Rows from block 4, named by matrix and row number. Each number is 500 + 40 x the weight over the matrix's rms, rounded and kept within 0 to 999. All counts start at 0. Numbers have three digits each.
# weight_ih_l0: LSTM input weights (gates i, f, g, o stacked) (model.rnn.1.rnn.weight_ih_l0, 768x384), inputs 0-191
weight_ih_l0.511:527510494534535480487484473493461487546502454468528406493491516581489506553489536477445543509531504446497477512491485538413493481520505488533489468515468453532447491481516585501547521480486551472503538504537484517490537537551491511490500452526530471540572517477473439502485498548456469458488520472488525461457485531457555530457487494517479494522546508491559484530482483478517577439503511530465499477560496498489476539534457496450478480433456540518512475482527450525484446546461534505510486458521553500421556548528498468446588475596515484479478545523489518526463515472493552550
weight_ih_l0.512:539498474487512512504462471517444578484527489451393511495492489421494532519531450507484499532492578499529547531531502494423480545532419549458455523455552491580475446469524538480465512531470457528505555575461524461491459549470461510525515560509489515509526484453504544601466455461474527464527475540517461523526578497504452479560521471505426528426483406560473490435463414479451500503474528535513451550524452525476573483469551543524441480504623498479403531500603508478522483497488567494489497501495514518489406496495488432519556438614514539455390546577534508519495463477467483558
weight_ih_l0.513:498480468448529549409558522521536502523529522462502499488470528505491523512436400481484517536501503425511574507431497528530513470521528555504444550496506554476523501463543511497515464427552504555444514539520477557558518484480516527507511519556450458533495536491467532449455526414469456398514487553494402493492475527577499483506525516467598512518496474502475457547490591462523519551534506457501487481550431519468486465516478491533481493601461465492479553466441524530534495479476576455539426494544496550508501491582487482527437443466502533454428493508485517461452542483482488488
weight_ih_l0.514:462429515494535476511513491538489423536548549486458543510530539487505472501496539516499511480551378494479497507557513518534478517497530505521446503487499524529504474496462472509556531495481535491532511527475467502502449443458533557497447496468499505479501531489511541518554530500491504466482476505493524523445486491426477422494460480492479538493495504403518494469437519466491570500468435574502607563476428511479510481502485479448602480531550551519506539573469506484523511460488608477430627505455510445551544492550525579529520519474486480461483462478509471524539434509516480558
weight_ih_l0.515:437511495516523519499506519456510461511453521489489457612506513515469553464565586433492497478493484496476469457382475539470507501523460476575506468516505500501489516493523536473467547472558519568491449467525535464473554551479519479492610459492460469462520523489463475588473466490515533493580457496518432592453484495543521477497470492517610500525525487479473517472464510508587495542422557449524474467506505515520477490521479546573495548488473514496514459535441478507534478437577424492539530470585511464493526499483494533411499526470499506466403484546495507536435475468480568463
weight_ih_l0.516:490508525527484501451527546494498467507511500496525564498519575541522476511471552498463489537499486482508487454491470460406482477480466480481495434460500493514506568465480501513464442543553425512495492487550449491466468546525450479516432530482501497527530508449458475467510485484504497497461547535565439451407536501524519441502407487420459522520502550594475460547517536480502445504474452408518489493438543505505501474503404486494529519487477471473465482502545431528554492426558575512502563512543579497505528507560486484500556474432490523508526463482491507515498533494584534468
weight_ih_l0.517:491506474419542563489434483457509504538501530499485457446465495451484522491521501555501522487521454531480473477546466508470525517459554513502537497504467501513535513500483472501540418477495548536526525499517485597496452484656446456539575482464552409446505530537555531555493480544491498489495455489482503510473481526451487546466475461496531474483514461540455450467486436537590503529555443508538443447464490503461389467485455599510445546493477494508570441462543502555575434495498536478410547532462493404557531540504435520471498508531459495543546505515467542541563485456501575377
weight_ih_l0.518:498447532473502507526553516496475581463521526567387464507554547427512569544531480473498551465505420512546474506468516487499448482544457531416473467526571444434575474485547437545509587502519554488446491497538502465453499480426486498539442488490507539506441479478478512455567490483474514445516547507556480496479527479453516462526495442493587514473430538521579499530524586496431431560500502459504537490468472547449514504519476459411511550450553501491458461465530506508462438576472582442460487468541537540446571477585563508529539385494541500497481465489534481485476495488511563518
weight_ih_l0.519:499521543499431495464468544434511560491543461535492524496484555533459497503546505523495483504544495513556489516552527499540562514490546446500520486502504462555520493512418495493521443476545487484557510454500499460509523471505482502524510504489480535538498479494574550486531439478459514451464474490498396437444487465589506542494484504472436542510454534554591512515479552458527496476560497498450492424506559551563452534432503436526510507528487541527544452476548479550503506362505419422498523514494467471508509530394472521549508551477449556562468488508487529518419528468456459439
weight_ih_l0.520:449551507480527527497507492488544562412502511495444516518555531507464516487562518461551395473431589531489524480538471453451465530471506448531536534440504478528500479486499529513433486476461521566521456526490525514525464507493514490473448458457513541491501493503477524445541433510462502452553574506512398495461541586521480537535515434477475501460492477501528490456496503535548559462518512463518480508588461493545467526569449590517574501578538505489470571517530535541484534505478442466402496518537509481497507460546538506474421468426461481565511527535490583525513504505535521511
weight_ih_l0.521:501466529553469492479491462533553517476435471495509541528504459537463465484502464510476539513504479542469496498424506511435512539496458495491479454445534510503512504539484480507463475422512458471518481539500478451456490416487543473473403510534528494465488481548511432543506486466590516455514466552480535477468465484406504486456459505538493517499512440482520530506455507467476510528478511454433487463446504452515549512488545550501453479498541516517536445487589555513365508528468474544501517581498516454452501507389474510482486519446467497517565533554500555467597479421492484594
weight_ih_l0.522:479469477469496556385576479505499600474526531459418469453498521503503542573527477589549507577499554512521509503393495475447519535557405450498468503457496447456544492524532579503455482492493529448405490490496493556542495464501464471503519445448555515547481523499503488521507533421505497519479559499553485546506544485494473571478496488385464439518485487468465520547527530535484481440529581489538512495545490552503465591467537420485510512552562484459542502465547547524515477535567532495466487455533530416505520496467408456533535561386472615537505509433457531527510447463524508543
weight_ih_l0.523:482547525567454464517526536536543459510495485412549522549490454525465484474455573560528471504523502496454512495512490485457501466479475528466461463498595514485487510556469539520443510548482481504493494520453513458504471419468536481482535469476455500531553566510545503509523493525575566498565469468520517535511512512442461523473482487463462499410530527427551477497484506551487515516510432572492556557504532460548538460527479497543515481545507529487571550514513445538535473472528508473519533462533483428519522425464524510565504546513493421513537508465429445497467524506535537421
weight_ih_l0.524:520527507514467487480505560529515467507530425555520521517532479468454486433501442534444517520516537488484490487469512547484492494495485516509521497535464489499502584552453503435506519469529499441473595511514543414505529508488533509520516530486457481538469467499508531487407488487519448461492504485517480522526524500493505447447510527496571473469483526531559506500453475505452487520538441468449559535489487464544531522552540518466484488444548483504440530458509506494505512559464489519558511534564492473504496522485548464537574510578481485467490531461456472459473516476479622463
weight_ih_l0.525:473494471532465529582490551571525450491542510505521492470489515544483524475501568545481446522426554475475543550566506547548555433486549523520565484466518523483610467487519457458486535454435521486474484501509494494465523541531491524487435474542515499514536491526512461491488526516453471433534454463474583478453504480451517432476516543498382517554468440574510498481533514536488479456491450435515483451404519552464526552484498644443501482542440543477464494503473486553524465535540419504563486517495396503516482476477510472488579473472467464485515545494558552496523555504525529420
weight_ih_l0.526:456494566495519475459488533493489557456493507539495526491531503483516509452538489503472528454506550445545546508514457475478486489531556543462543554522450495453503481480494507574530475521549496534544529484489474572514603515557508515472504393462538397489514535491498500521466535451453479500535501546465446474550485506455496469577588467527544494528482514481523520507452491501482557505485423556501490447427457432402502437475520445501576490470499475532510429458554505523573501480540584497507538510500566516476500444556543540534489533430521521507490527549420448478479466495460504516
weight_ih_l0.527:526534540526523504516494464536501406492518481545523447587478450498496488459424492546435465517455441447516569515532518475553477414472526536556488536510480532530515502461522464545526569492510474452456493545497541432532482574551484517504495447473546561520497479517455534534494574494502512540509494517461476537475519451563499457412507463518533521514539546556480519520519481497517501538483557528456438490498521468481534526498481551472548508471546529494448493470454498499528549510503516510553476459490632516512531421481445543528551496514458533531508486459492459453441461494506427444
weight_ih_l0.528:492461488512464513488472485500493526470467530560467486497457465444527580452491536454605454485502493484521516474459523480563470507492501493551486508484511453509505478452451459473555529472586439519526489484543602568480523600522511522488510483492440533427499509548453447530475495509550495452502557491458545450517452549453527540538546446508417507567559486535480444501522563461438458485475491514508466490458463495496565509508517529505530445479591484504449495455496492461592468390506481507483464504498521463519499452444495489521476546572513622554521434574514468534445548497495525439
weight_ih_l0.529:514562463526551500504439514563547409562501476522576539450515502445510535492458559475486468492526545429493497488399525530565531453463508527493480509420534482514467509530467461511512554460485526508497492460481498488539584574515461537463503467549557458462490523502546414558434525518567542422543545494476527444537520478548572489458498470540401599451505516552446543536460515490472541509516489484483454445528521503522460534492514460532594486516523529475449467465541451536477521453544476468452434521537481548495453463510500490402445503525579532499484488474500537491520461479490555491
weight_ih_l0.530:480524505513588552445479495564500496483483481512449531472536501523510525516491452494485495445542506482492497466546465495467501480493464574490478496447514520525486484439490506484514549455418473449503518512484484526500477474563517486505524488534536547435461466524494457506543510525523511498489526532434512487464553534502498494526462518543511521477560490422477460483472479510482505440519496546506484492498530456500530514559507476520515545568450490554504475503558487517479512512529459510565408499480518460548470534519476521503508495499519521528536491491529504550494508491513507539
weight_ih_l0.531:534454475429522517449528553574561524463504514501522513428462528523506523548451491457517545531489453491439556486513509482602487516550596519485434500467573480484516506512534423546535384489431472558431522493548449525505522515481491488484544524494461514472517446463490475522467465436465475484520448497516477575469473476516427513522498500441583475473509452455466523501563506477493489513491456493555538557477553497483483514475452453471569508448561507431459466431612524501529568544492476505468502469514503535539514509528567522420458511371502491491454495481567560480513606503535489459
weight_ih_l0.532:577505497501581493522568506453517425539451534487490455439511541539475533511571472573537482475573432403478455433543386469561554523520483537505570504490495498485513528551513528549537508459497517487408483474492557472569477481524467485481497578473456503485577468457509491519490530433490438422549532507488522532477481535453464489511510514501512456484479473475548468526550491535536518542458553470540520453413497628537506536572434475488484456450462465504475494503483477585522433492449534509474436515488428478529532490472548452490495489502433511452544502504431476470521441588523518437
weight_ih_l0.533:491505536452513510478454506469417504517463444540568493517492488433539487478559546569571491412441470419525470466478513491490390470467460464494539532475516524541524536498466510449463534524523454505490484447478481558429433533481476547523516546517435446550462537474491418512501498530513490524504520528554439464519459514572523453542490372470480518540512482515517530480547559516409515554533467482519429412535465468512415472546469489527525475559618526519496574536532577618496470499503573520561569579530517496522453537600525547506412533499456470536440504567479505453345483499529478453
weight_ih_l0.534:421462552510459431502490489541497446471492498514519470534502531515451497520508561462515466495496501499500456480489516456471534475492510460551503467500504487533499542488456417549495510385520499522545482470470484531526527493516428529480510455480472557501465420446532535511509539543527541491481456436490540482595527492527343524502508558481444458577571468455464506533559552518548431456546494536436516474519489478486517459490508470484485505474481518481529507497478570476446533429493528459516548431495502508509522543513531460490554569486529458456386557521459495503460558470539567553
weight_ih_l0.535:478465439548465462485530530509441479515500536466510568486483463525455488509473481423577525480520441492533478476495478500507562468512487486561442524488526484556523553512457494491470493468562560470468448483499459540539506501545485486519462511552512485520443493486554552525472506452470509448546447472486508450551469461467397480464525453480440459543500535471366529565483515478490455525499594457409563503459476473516508540504506554483531521473475520499482452433593489516468487510482514476582548498486470537581543463458505536476502439533472486496469467507482487532522552476431542538
weight_ih_l0.536:535551488586533444510516432531524515491489482478519463600524498471418499517535513512497503540434502498474499521509523559577459514497544552465592496480485506475460517513485566462445520583491499498503491449445475486501491494500465500544525523534471555464550462513548565507493444495509504464438519517511539521531472494533560464504474507468431483501500470468461522538503503510521445454546553529545461425532501454502463498538469574544412512456548462509491393476535551527454496518524511521489515556466488468467520501549471469434462551577462489467438449531450474443519535522469574433
weight_ih_l0.537:574474446454474479450472508491508474457412580499441487412501416538537453582458460494512524517506481541484522478502497474504561521491513444459550519602502459489474499473564542458497476472512412472545479521475482515482551490502539491502481636471516455523538509508499486487571523506530545519528491500494489499507548541554466497492538499566529541446464484499450471560526514504494491519463438479528500450509499539481475470506537544628478433514483471521476529478459528545522374488455489446486519512556454475482490420464496458500524540394450461537505538541544470485479415573472507468
weight_ih_l0.538:486457594492533495486547567483542466440455489479501474534499527485491521524475406468476546614484500468548464491453515524463422501466544563482438523493454490479510531473584480503527452585465480472575508519468516536481467513492534460560532404500511524538465521484518435521552524491522455507489547481499503544457516556485446487548582466438417510555459519402511477469468471483668489580514523525493485508552432564461549501510421433549570464492492581522417506447516472525526526485515480478500508463445464472500518521488523554582471482466447532525532527490573495500452468542495552545
weight_ih_l0.539:503512468448584570519501432539525428510534531455522509596580495542473525399505559523473460498497514529455519466553507511469464484454463504463574470472412489522492500570496478524510486532461522549453423434508546486526488635463473495425493523514480524512520512477485438484482496490489544530499455503558507494466516537565447552519486465491482561484555531522544587518494581482514542534490508456507511482481496517517503472563468552535452520448437511504519519496480485521489497516522414504455481506549466490554501550468464461510538540475465580542474460526527490542521420551514530524
weight_ih_l0.540:489566541520496499572459493548488470527516452564456445478482426568487500487487495501495585468519431517489537449595482435529471449502467484502492420493517488512543499485531477527510531460499484527492513487567457536485508499502513511440551521534501549447494498466459440486585506547485478528480536535429571528568503450496470549551471475486503510538510542430524528528505523476485473428473520470528441484499488563492540530494498536485486527491540535482529508520538515525465487506499572491527551480507471558482504520489452452451512491452536508452541527459476480455483478515487526486
weight_ih_l0.541:520456467455450492540590466528501480437443480502450547408498511557470491522526521474500462423497507518558542507529485495424519530507500479481510551581540523444480483493506515462580522528480440516548459524437512497524411532457545498480482467486544495605497554492516500553492478537444540523486562494498481490533452537527681533557437543481564502497482548529458491532435518421581493470462470532561567440479516567467474500491557560500510461549510457492463487542509533479512493533525526461526552505496548579591507482530459477527472427460469539443536488454522509488418433472546465515
weight_ih_l0.542:559498452537513468511447499439482509454493510520583506526501501505409468450564446491527500496551549449583401420563438521517492533513537470530538420490452523501492498547470487448486469532521517459580490443520464476519598495526501505478473538521516412495535505563544477517470534456496501517467491512521425458480443457565514512572510507542493500468472474474530480508466486561455476556543509503509453515496528522440519528462530507537529463508464514525499514530475457481560531415474490521540588449447518541578569441455585477479563463497624449466517517458496516436472483567463516475
weight_ih_l0.543:571471537499488502598483486535548504540466472514539466476433495535522440520495495531468509468489557514442482537531525470653516457515443436508573465624476551479481463489496573524447514515537549509518458482510514509502408487492507481558488468511521545520535484499560548565482517551455492483489478480513516503511490520536523483547535453537505476468524488475500506451503515466501533486592439520539456413495430510456497500528510514486491558547486517558473512531398463512447432519439589494501463488476491536492562460544511556484525501457497464605485487475511478481493529508506502495
weight_ih_l0.544:427505547472471540487490556498558485528466489513425489468558487505475511481513467482552450458470510501505563445437495547520525514498457435434501504518394515540569533414446446518541491473590445436508522481515545519525467530486480472473579514472493483564514464535559535520517492558481517533494477463496539470505496484442522582486500486531596492465510510503418514543533490520477513530555486523526465491468517514514477488427517453548622489524432505452495516484475394504509522471467554514628501514486506484455444470554440501503531523465488480424468502492487498490522506506512496491
weight_ih_l0.545:542513448482461527383471439519473458508578452481551530494532528491512518491540520466537479516458512585508480545525473483509498451494465571461557497565487475476551504539460509467481537544514558485452486489487425514502556464479525511453487496509481457524472569522515528553505467522484534508540500485497512490492490458570466479616499497504468531504447512573480486504502514516476577439509489465430517466445458473583509410496492627512494486497496474490506483492472408516452437514564533513470554522545568489418484497573493438504525446449520477509437495473497512521469553487523521448
weight_ih_l0.546:496533577489530522464538468505446500507523457511492564473476539506524450454474500537480471541415385533491470522475557493596464480475453503472527481535549473482486508528512541517501570525444522539477508536545572500542530526512520524576505448515445387448424435498464465534458479513535523492527555546542503589476554497498435508501504501502504449536519514523437530483524491460501437525519512508485534578493480465496458473498511510415514505506568438462534496458424558482514530504444570509526504450495524583469483464511539517487517462556561486484511558539510454573448462479541501467
weight_ih_l0.547:539500534567443546485528555525498493520470456505490592492498440517512482483527522505504487533550481514478498456505508473493448457510544488474478479570561505448466488507546428523498582489538491548525542555527526535526483482500514469506577558466517515490522518498469561528498533505508499513467537480415514497515491518549485571499475480503497471524532509467464498521476520499569454491462532448483488470471477482524520518528461555590474510523490530457484531470561550522490455498509402581502448455483506517477486502528480487490444484525519470456474498495545512502453529502556437512
weight_ih_l0.548:462462439506484436528500501446507494446489499545552491429484528535459548453502625521494436479467501512461363553452470530483541473476496519545499536478454504547455518513452565490460516529482487511491522517484493482503470509548580493485485477497520479516462518453546538511470488494497565488486450491518542540458504490435522481482539525439445503454535439474475550526468483475573553513527525511417430470511500548477504514540506543530464477508496489434456523486503446532479430475513478458516534470499510496527502582532501454478552475498570534459467504471485509485522525519512540516
weight_ih_l0.549:516462488500530553432502499474504511512508560498458412562498495517443450525554527461435548512474547564487499524518518512442398471497567529511455471570525529519468525548501562464499497533433443553555499514498492444468516478569536486525489624509486548441444446537536565484495482519491466418521517462477504515476503536486555594437556500448492558512464480458517438488509536469510545503477474490491492489555460551523469471468473586429469480528460500473491538499501440494528524455482488515476541470496571553515490502519493459473503532468503527545526486538485559471466541434517453399
weight_ih_l0.550:449473534484468524532337487542536512450515467545476443438524562518530529571509540494604464535503425500525492433469525467507522485556522488484533478447502504531495521491472454459559516483453495468485520484514524460503575634598526467508454550472524529436502520529512529473456529475514488505497540413463496444484493447495560507538543615489446512545519508471523510546460480477474534487479522571483518498525439532425466471463464545473582524448495443535444492483425474555503440478588502471523499549418522485547488445501508525495507484514446512463389527470467500453465519426526530555
weight_ih_l0.551:536614461452493503528515491546490488502474534477459527465489485506545503538403456511454436512516513475482486458525518484482522486502497519526461483442510465498492472417560526536384501469468459485517494591513415483495525481483457466501535466544454543495579507404475459490500455506495505496518515460489455514496511495537537489493454484515509525439544445503514535482533550546493479451517495494495447461522445493494549469456487495503511583472568497479580517539433510502416490510488454458529516482519517519527512527463428485582558541553523510449410535481516526526621458474515519423
weight_ih_l0.552:547576429518487474536502414494480490482513534521461528568515511531547531535495521518541463542506519566546459555650577556478493438500483506506547483429492494519494533517574535450483483458533510462400492463482558455513531533427502521479540486573508477573488505460507511524525470488478469556497450507530432480500541520458412493481426518409393458438487509498531534499496545458518487516472500496517494458455464590510464501476486527491612515438525497518445570501528404514519579512518543496490459512522493485522546464532484547529481520431457491510504544471496501526459459506557430450
weight_ih_l0.553:561488463518527489515482485531531444482464513467507563485535486492479481432465553462501525471472544561512491565448509555524573485518560491523507471498467510478516438508508470493522512456479553479560494521462504542583483463490488511490455463455579364442465478442495526456399513508567486463557478521529521572533485523513494534443576531513491460467505473459488447511493500521407483527493455485405433571407500479502533541506537500525510449428468487515558452467514510509499538496499445484468534545488457459502521516481530486496467516496489510487514485477489442519462494474522555424
weight_ih_l0.554:561545468507489514450517489551472476464546471484561501526492519580441419542501536499467512534525592426491447550625501481401531520436465466416523464519572463533464499490533450561482528484457562486510536570539527512516493518489495492550512513501506470445466516553447511481517471546492488490494478501458486547504445557453475498529433511481562527494477531569536502467502475501505496511518471540538446514514430459491500481518465446506479511548510442484465518498442485525514502550437563484534536472427525446479494551554479507475460524542489511529556549519531503500546503486493502491
weight_ih_l0.555:520471489468493429501467493497498556488455519546495470439474447464524478448508522534502462449511506500534508514487473472531574497491538451514550486521496459471480498459562458538489493527557501604437529499482545501541468492554491446522548498475406481472534567502516507465594493495479497513506549510513468448526476555500510563541463425490449495479451506496562489516493498460501477474468472532497494497514476482513528416484497555488549453562548503508481444507461526444508508488497499469549466509486521447524448467502445547441505503382520570460445442471492513541550512520502556467
weight_ih_l0.556:518493504539446476540463492504479526436394551467576407536472519500453477525546495485484516542497468467464493476536485445558545509519538486466492540468505462528476480503469507504503517538513482451434544520542510543516548519514502506510474495503446484436511447466455477500502493523526457475501496451478490441495432515546515542506523524580510517492510457520511455490493468496534467511510484468524534508451539431509459504457486479467459536483543490500485522565447546438492358519549398483516462476562535517520526476520494445500531526606505420530523544510500570485512545523530489413
weight_ih_l0.557:455449535495500488554421477473535506439478486493502532447488512510525489534517551502489460479520550545479511514509474514376418540421523509429507573510506523522528492466433556507486481440504487521488489578513506546510432516488568504485454437464547518507506531532502543501478507471522530535530470455554536445453507539533559498503437476441442508495509492485540473493572495462422507561498540502501416500519426550488459504580489490587534477495606428456501465514470509529532483516591468518472461442484443511519493518511498519539441499555490485527430511550488524482520456465564449557
weight_ih_l0.558:426435439449535481494492506459459523503435496524517458560525566574480496553457462548541490516451475477557531547491527507494568440504416489495474499478531470423496547525523561482542476528541515486483576530499498475542520532499449513504488545422534519549497535487468475456512527494534510502476450515509523509507522509518501460429411504505478442515536474528516476479487529549520492469555532525479475488470466483472499514540539559452539503442505511498488484464486520491526489474562516505514501446569507481535540452495520494511535442484571449495496510505508501477506483489509435452
weight_ih_l0.559:455499497516455478498469526466529477592505439487607563493566551561497557429510410528523511511402494553498477439469520504443573490513560493500482532453475460506486523515479444457496504505504476478485406490525472466481509508503558497495495493518498475505557519435455564471560526424461567516490473469487499506485544561487510549486501484496524544483527488489497599511553468472554524454511496470523494471490473497490484485473477463507494532469514536495510540460524517526502512524482484531496611529509505466497529455463573479453518508446528536501552477551509483494427507509528503440
weight_ih_l0.560:427527488488475495532512539494524590568474491475473471478482506470554525430540455415555463513547478523484574521501453506582527500518526500500476635469486546487496446498509462522461488496504524494529521518478516551520485490493554532495504438525453487447481459509525492527540513515487497471572496513528424563454481459450491456531506523496495473497497485573445520544535473558526560491478591473530517516532445504528594446510543491497496399469565519517413545445513507498526494429480491479446512469434535501518524520577484475456462525525523534430456526494519514542508492497420429472
weight_ih_l0.561:571503534525539502487497484493522439563462579513522456524490498499499482541531524505549456510394528462524487478520459476561497471501488581551490503456454474479492563510505533508509468507502531490419484515505504464486464473561542534476573551449461475465444491501529528513474528449561476498484533450506503450471492513452516509478514542482364504521433497459479481487510525547455529547499486559481542514535511558517475516522456541462406553516488476485501448554464445453501500514527439514423554559502526429497518543432495551451501518457418503472474522463509533533518490518557573508
weight_ih_l0.562:506512536532443530522471470539463518467486489474586494479491518573479476587517538506531446483421512482535527571523538490443439515479466490499480424507526470517478530476472474478493464558424531438562542541529526459502498498468460467528552457529517427544466511545481518527540486549463437522461511524503523502546491437501521509482494482409446471419514425521447449531507466459534516436443522533499513491508495551509433508487484527481556516532548493589574556525544532536560496532481459514445531476476540544422470576567520490485517481556473521539429547362498519513497539508466539516
weight_ih_l0.563:566483489513410517437596546442456545518433498539517469485506509437496509492455535547501411508520535477482517452457479369530560546496481426473511499490568459501515495507442545498465492520460410488465478574509515473466506536532544481511458563474496479502441484529477471541474478521512560529496472500451444534537504542527496483406506479604544527525415533511474508528505451591459464468496459494444515472475491528530489532413497505524531503530501537502462466503488499514460429482499465479452451488562477508541454542511549572531477434483461429545506481489524491494517584446521565514
weight_ih_l0.564:473492478442508505504499564489496533510534490533499565456480472516475492502533523471563450548522515532488503507602499547471547500503543470515592542483536500527530461484497461499515484467487502502484516495479518478504455517552527486541437524588449565549534524527526524522527456508478522481516486517476501488475511535454476477487485467485482538521476502484439513493529394488548490532487513519523505459472494462473514550496461467484522448633579509500537581488449399471520504502458484465548483439446501508514528507498486483488522484473431443563462491458481484477492530499488458474
weight_ih_l0.565:521549532478457460524502553496500553455505457506549480500541519462505536506485496524547519420497482470511530505517570486552464469429485516544500534555474410544473485505500462491493563516508530559457498487526507466492497526518478447472506391506447471545554467535525503463505545503510556544517442458548421421517474524461485521564519526502498499503552560516488487499543498510456434461508507521491498540528461466475513485415555561519451504517499561499505442498471493563525487483422478456521547514496534505511524472525492482483491476555433510524449487500514448511509461538462562522
weight_ih_l0.566:464518505572496471571473509577546523489448453417463517512503508442571517476488517483536527504401479538512528512486548513511480484528457467506480474481511491506486490495501486593533525449440511492478481527534442524489494613529529454520527508509362462495534498456481480472508586491457514518566547516464503467506557516494521512492549588535482523562564463508466524484504546473450535498518499494483445539525491483491560546489545556494508565492504488442472458533448517540406522485524533494461530499577467473518513523457535478522502514576517434478557532561507552501447506524547532500
weight_ih_l0.567:475473503513535506453488491534492516540522508469493578606458506530493497492505551470536517562515515409527524465478494450464448433465475537501510566543556460454439541477511555494558497483489561477478448510517533515511486484483464500494556525519501495531500525527438479449470528488455502463477485464498435510523481447513490478492442569511452462512450561504498482523546542533524459490498511479527455484445481589479516511485561464469498497551516480553582517495487546495480490476455484497512462387481503554543517494508491490543495523574511476478509436565448519448511504454482552504
weight_ih_l0.568:408596454550535496456498501556536452515586559458513514523466500526512469428473473537500488494458490490489536476491551511498430492550520504537505568502449518549509490557473484550485495476523523518484549519492526491480473468518555545442538455567514569426487449454551514529517524456484491512559542516558467518553572525460468476532549494509524530448508507448520543457489474539477546536525453502543528488531537488507481429481498506501468500496508484456517508491542520538463519605427475469537483507510601448524451475480444542451441500532486494578482491509488506497390420524458523496
weight_ih_l0.569:451561539462517510452497528520495474478462451505500478461486507461523545547455555424519515440555528514525486514527509523573515489483469454525496491639470456564526476515465512510438481416484494506480514516478463524449466489479482489520425505519545536475478514495526509477499534532473448495512518488489504478472508504560502410631471467502504508547507503499500514524536437544473523479504545481509474452452481531471530521497523552539475548567486488519532445523520462510480492478524628507501490441517522519494511531533513466496542489512604492490520496493450457545512509529490557474
weight_ih_l0.570:483486497545464514477475456553378596491534548483441472514529589464522499492562498451457515470497466546551443495601438469456479512526510501501514526499487519520514491563499526517484453472500523517520448533566585493537489535485497530496453439560545432524465497566523520492484541576447551469533515485516519507485472476464476507503509523441525502479504462498517504476529519529585503477509463497533508465468388468494503477491516427510429497449503475479498468509511531499527514493507501515467531495503576518493447432432514399507535445482489578483470538527480521504564515505534473481
weight_ih_l0.571:474532546496520520470482524478529551498432505479406562481518463506432489474460527459498482454495507518475501514489540441458487483492481508485530557461553521427522511459467488528532497418583508491486469507478551460534512466554509475410403499484494493433503479578480507497507497573520534586516478528511553464467516507543549475526463485556487470515417544504479485457495536611521565479518516470501485464548543502526513505469529457581534494567414486452458552558452481507487468537541487483505513448470423457475523540471485497505599518558469554424524515529448426537554547461494528556
weight_ih_l0.572:534485587521466474498477516544542487411508520501535442452491495548464441527486470466457524522482444535546461445472544434444453446525487482554450523491473556574516530474501571494511520497502475536524546522524505539459440506489468503464421502482538508468425554546468468440506549458477505371553471501530490505588463574490485492489526468496518505539520509432447526495479529528512456550501465496543530520474556534537534517524492559448418467447413491460574480505539480489441540533512509526561572555500478496535528493457512454467507496555536520444493443497514534494528469541506339452
weight_ih_l0.573:490506473496433521442467440509513442489424518461518483446527590473510472514486526475499467606526463523528456508465513484439500448494439541504483529541432507486523528569523541435526496427467462537416487477523471502469525488482524519490465435479540519501495476464441502483468527435530456468555547504475484518519479454446483470465505535503522483495506520519502492510448491503490459487462507443526531558487500475477534517494497513525468517536477482446458400525499571506453535511592531499474578472494516439498517495481470434507558501479601539525513515477549526417544508444528499535
weight_ih_l0.574:440548458493626545535496517517527539496495480510493486557486450436457552471497493570496508514471514421488532494468472532448420515485406509469492520437530568422512509486521531494475545521499559497529500493492471519531465487469483537514597523513492472527486497511437405485481538484533422488506499536519490492503489461542543514468459498476579520494471492551521504469557436464578455541478568540456530484426522486468578516508472411450475523501494510518494467544434481493539508528514504510544499514585482446522505497526498529462478470518472479441542436476569478429560450498533474593
weight_ih_l0.575:468410460532437520522436518485499450555482493515527451429500507516520462395579497511518500520469501486483493554477545489488567484520471472499483549455483473491529465525432456559486503448542499521593497484491513447424507510512481461500467505445417526421520462494544536491488545537535443510473453521441472465508492547535630478501523522523390490514469482448483491456489520494467519520499511571433535538499502522506469569501566556486552486497505498509578426478537493470506482511552414478469533495544479512493452537445526492482508490537543507536484560458517483480480506549539518426
weight_ih_l0.576:454478439465527478516471478432568516490537524444468518488508500469492512525536475551541488567510543551532481557403463445533468472521499488487522544525480527503492429514492469545534523557483477521390560579471515468474506507485528438533475516443453483504450442494467516452520504532481492494588516472522455552537523473546472553442500439519491566541468551451438484501497592450496465502470531497523584548472518461539472459482508469508565552491520471500492492473546561541488508529480557504464486486476486547560505537482589574476494520549510485475521434553504462467540458532506469491
weight_ih_l0.577:497534486551460541488495457516463495461465540573492527413520469481469492510541517453526515478527562491502538508564502475482553527523465490547515506454454454512447486452566406503576485506532499421493510554488553456533569515497468439578419436482500504471492416470464451518477529491500414450528532459473573464471496497494560458567525525523489547503482478551508426498485547384441493475530575552544539520511530438450515511491460505462454477485527457497528459503509570483483501521530490532519472558460499507522588566426507459535489498593515532504401484524434510483526514504553521500
weight_ih_l0.578:515492557568491419557478499522552533453517515519495454509516540520431488462537511489455489498484442521591553502459468536474582588434431515505440552501514468482502534423457541473547479569463451432560484426537470513527464476514596535518470432498544576586487555484548506484472471492482484518521556547453536492435455482500478538470538547493472451459534538480511506548524524447551479505504492490550527521478497447499456507453478554461419508560429489510488456543374430472528425543536490539423487583537492496527519518484456539524490432513491485418574522493508567521499491459512446496
weight_ih_l0.579:498481421493541489500507505417493503517549497498460526518467491469430448443442534538565526545434453516520477500495461459520516500477554535460543526466482518445546458550558549506453474514417473454543470547548493493416501449486557517485510571459480456495492542520481541433518503450471521483528468550489517538459497510462501476418547497542471505564523489476405423503554525516477487487439403466488502460512493422539430535501570523523445493481527477608475437415533476499416480438522506544511466584538518482565458451572490505491488534514494489525508495505543613510513453511529513566
weight_ih_l0.580:546470524606515454544521507491503512441531472577458489523515539545493466498542494551528561543541505520457471484505522508437500543492467423494473613473462455514459483484497555495408501465519487520476502541490456477502524444494486506479583513468430486514542457517428495520539449499502468485526509481478483441545485489447539527473457514462538537406495422492503464489491485479552491559470478493516479483525509517510508439490528543515496518488525554485446490542475465465500523505476466512479412433472513554507489649506442554579542508519468515536499431536534473524490484562521509491
weight_ih_l0.581:539560468505513513413534581519522493579516530568405446541457451519516469471481543473520484466481498472475509458548443512514523486561480495469472518499540534513535541470487545510595533547535465537534521441475551525566486552513484495483498501538473468537522449590460501514546499494527502471485443556489529466479501519574440547478497512535491541479541473421548509461551518538580504462519521602503514575470495519491520480487508513545437480515519523483543481475513516471535515506508474554548456475492442516565493497553517458454494456546530474416476482587449501523472503532481486455
weight_ih_l0.582:536459558498520494596554506481498525492544489608469543513440521481451549489472451491594482454509481464510479437499481541450486467463513467481500474489494510503492554503450498537503472541522586561547536565507473505538479530454432521523411509515458568508513617540477564494466514523529493530469557515472489480573456453442542470487454483550561516549474441428505498463467548465579449468557492551520426504379529495486492497473491455524534486516517476509586485445470478527516539466405538477496528441504517523516477510463532569507535504593595497431473548493518514491512511477518524459